Weights of a small sound classifier: 26041 training examples.
Rows from block 2 of a small sound classifier, named by matrix and row number. Each number is 128 + 24 x the weight over its row's rms, rounded and kept within 0 to 255. All counts start at 0. Numbers have three digits each. After the name is the row's rms in percent of the matrix's.
After each channel's rows are labels from the 100 clips, of 14976, where the channel reaches its highest value: "lies over" is the class under the peak; "responds to" is what is common among them. Only what is clearly more common there than usual is listed. The data: two synthetic voices taking turns or overlapping, over music, noise or silence.
# conv: width-3 conv, stride 2 (model.blocks.2.conv.weight, 144x112x3, each kernel summed), inputs 0-111

conv.73 116:098107167151140087140137148126114132099167098109130150113120112162122137086098144171134164124139107110137146111132134117139108105082122146142114114133109139157107109155147125103166115116113123156103138158179189106121138137103116103124149105115103145143127127195173132101151116162124114134091091126178142129142104107101130164132105181120
lies over: child-like voice
responds to: background: none

conv.35 116:154083105158129110128138100137136151158093128126093122134136153188179125139136113153138107100124114146152111146160114116085130128134110172121123134135131114136134107132086125139087129134144129134167149156129154136132138119110171154140121146124131131124138117098129100116193087127143202135153160103164114101100117173137148145127119122196
lies over: low voice; deep voice
responds to: background: none; low voice

conv.39 101:118112111138115097106123114088107114092106102123137106123113113149112125136119184143147133118092112131118171112136121124127150132120082148153131084126117111135133152125146138126153159114133103102170173100085123138091172118103091116145132079108122154087134158157160113151153147098085104153122130064118111129181157117145108152134101155127
lies over: low voice
responds to: background: none

conv.79 105:101116112131111143107169149108092082093140122138120094136142091158118120138113137113143108127118103103103091121096071117129152129133085132104095114114144150114087095095096120137135128172154133125167111162144149083160139164160133091160113142119139110122132147083133146123140133110172135094088177141138120109140181105159123131118144133149
lies over: deep voice
responds to: background: none

conv.89 106:109118136172104091145164164134089146123142090178114139137106119126135100084098069096108144184130104128141108108171092124098141084113194142113108159128112133160149142152143125118103142129147130144133139143117106142143152106130125116124097143113085109142159110119168118155139119164127150101095144149154115109155139111140163117124128093119
lies over: high voice
responds to: background: none

conv.88 096:081119133150143105128134116126088167132129125145159128123124150162099155090142170110158146134140120085125081126187139152150070116128124149125102149153142123149132162160112114138121122147072153149126130189119146148129174116145126142179114127107103107117137122095096143136142130078128139160141150137128097096150140165098167125134137139132
lies over: child-like voice
responds to: background: none

conv.2 125:113103144107171099172118124099138108148099095103090136116127102115125105079127095164116135153162141125095125109128095161126118102140132140161123096121118066105138123128111129133169070118115119127117092153154105115144140138099133150126115083107142115116104116142098118086137105137090135156098121100151149142103106148113086157079170130138
lies over: high voice; child-like voice
responds to: background: none

conv.77 126:107105163137168151109167170128139136144127114141145098121101139171108172145140125134147129136137149149109102092163098140126149117092118117149133119153131151119151102140139137180103132085131152096142134137161186119155143119066099108137101169105143154131158109141119103125133116148148157167121143140175123171121108127147147151102170165139
lies over: deep voice; low voice
responds to: background: none

conv.46 087:116143112136072130118117145155117133116158119131138125100157138102155115061118131104102102149085124076143096161107099096070132107168117137118114098120135118126124100158116120093112153086125146157135143112094143138159155097148107144061100146133097140138116153100129105105115107124128137084116133131126129131120099109141187127107133143099
lies over: no speech
responds to: background: everyday noise; typing

conv.14 093:109113128167139176120152143121125187153147130117163120163108098130124147169118144124106101123108087132072102105141147079157162171135136120161103162153110108091101147120122123134103140129091136122150135166136116158141130097125135141139104117115143147102103081127127110112116098099086120098154141136144144166094076118166122114144124109103
lies over: deep voice; low voice
responds to: background: none

conv.116 102:096069107101129133088092097109118128111145096106120113133105141109164138167142116145129102156124127130114109110104140090113147170080114088121170076130070141153148124116111138093135118081113093146119138119147165118112156129083087105113135162115162119139091119124128117105101117137139146145094125121113143110121156152132089141097133148162
lies over: no speech
responds to: background: everyday noise; engine

conv.33 096:127084130087131095126136155130145123131124131134145125112128108155103136137109137086137105146105091091148113148113122131089156107171108091109141084141115172128104121107187104080095107109115128080124161123144122112126106161147115138113091155148145131128118145122150117143108150150097150126144148085147154099083140115154112159145203130138
lies over: low voice; deep voice
responds to: background: none

conv.41 089:147113119131119125115139141150134095114144139168127082151121158145138117156111169097131149121147137123162117169123150162142144097094123114081140175136159130126135116141101152152131141109211096085132120134122123148154153081142096178098144117136140177117160107135115133077137166164110111107111116129114168128139118102134153139100148143135
lies over: no speech
responds to: background: everyday noise; typing

conv.100 094:096141103167161119144212140098099133160139115133130126174093145125113152149133146106159149149125164147111131166148091115160142107081132125118123163126157132140123117114140086137125138115132130107189144162128124097151160097157146141134100071151150102139133109104128131133116105127101128108114119143149140127118091190103094130117131138131
lies over: deep voice; low voice
responds to: background: none

conv.17 108:115127118124114139124129113128120134105119115159112136129149102094161107113109158145128085116103120105144140116146119136130156138106162158127133125119142114093142221117112088085149131120150147075125153146130123130116127116103124099173115149110129119117161092124094102110159066108126121122168135124147117112159132171164110130109048130115
lies over: low voice
responds to: background: none

conv.80 100:127166144091105103149123198123094142141134186175091087117119136162064120117151116143172083104136116078108131120124119096136115143146104141126136125170125137121131141128104135135148156130145120147155146109146106107189149144108107108116129117164115101129123156145109167154128114117152112136108133149149124181142143145129112124089122148143
lies over: no speech
responds to: background: everyday noise; engine; fire crackling

conv.51 101:122125140160148148122125110128100143123091093152168185109144167151139129127103136171103139100100110117127177119153096138151110140119113125146143112080136126118157146206143152116126161141081149150116127134132165141066119155106111115145152147113169150095107118115116110096136126114127104125153106134151147127166150112166117133138087118157
lies over: low voice; deep voice
responds to: background: none

conv.28 107:119169137124090115095122111116100104111109084130109105110148076089152138133131120178109166139111135103142145105125143127160115134116122167134120122110074143152125134121116140115185130125099111115096134143102114123122172153121115107116097138103108083110160128172129121199128113151126163178108133129146170108155147126164092120122149139124
lies over: low voice
responds to: background: none

conv.31 098:074120121104174152130164119113150150142130114161103120121105179169119132103101119119109099139110129110167165143117106098123094151133139123127174119134153133135132157119164099180139156124146125099158130161127113121121191113126106110106163099105123135094097106132135163165132106157127143118114164180115126110146144127095109107138166115091
lies over: child-like voice
responds to: background: none

conv.74 113:115117131129120137108174113137139128122123147146116131166122158131126140136107124084143124162118122129113125157181115113097079109100120152124148123167198133146117090120117149186125110178106130101141127119079133093137161120146099144113139119140147132152189118151121089128152133137147207145122126158126122140096141129111127136108175130102
lies over: deep voice; low voice
responds to: background: none

conv.13 095:137111134126124153127120166093166098096136095149093147131124168126160119121130124117161115124121113107124105141106138113137124154125107191136117114119135112140105122173160111093120134139161147105148136116130081160147151158130125099153148132114157055108100142117153138143191175114119135149083104138152141105086113153126151110110173110162
lies over: low voice; deep voice
responds to: background: none

conv.15 110:072131143142103145107156101119147110128129127119136127119120113119146107159147096107095138130095113110132111146131120032125072101130103098126072121107165165114125110110156132122121121169120123116142122118151142085129153130144167121117119104140134101145113143081123115176135123094145100123065144139126111124160152112081134146111118109142
lies over: no speech
responds to: background: everyday noise

conv.84 109:079150125138097146140127132146105107143103159125121127112145176111113101119105082136107101116124144099080173151149120116125119117159148125121096068126109102169130130106137134079127157121115106097135142159156133085168176130112126109115141132073124128139114146168132139160131115128158121136172107164105184104125130156153100123152131138146
lies over: low voice
responds to: background: none

conv.141 086:125114100148109117137110106151096122151131111105064099136092122149125126128112156139074104099108113102117155137120128122184108143121116109085094112128118135094130159144126121130137138116154072142131143143171108099096141094091098157070107152146159115089084080128137156101122153134122116140105098133144137142140132106130092152103098131110
lies over: no speech
responds to: music

conv.29 094:156135114125173153128112096162097174134100115159117107158129141153137142164150149117153123115102102147204136121118136115181153125169115137140115121142145102156136162161151131112100174136119117119112151161128125160124136143079108073107153122130137118124115105150120157123131146153116118085123131140157181174100140115132130149116092115094
lies over: deep voice
responds to: background: none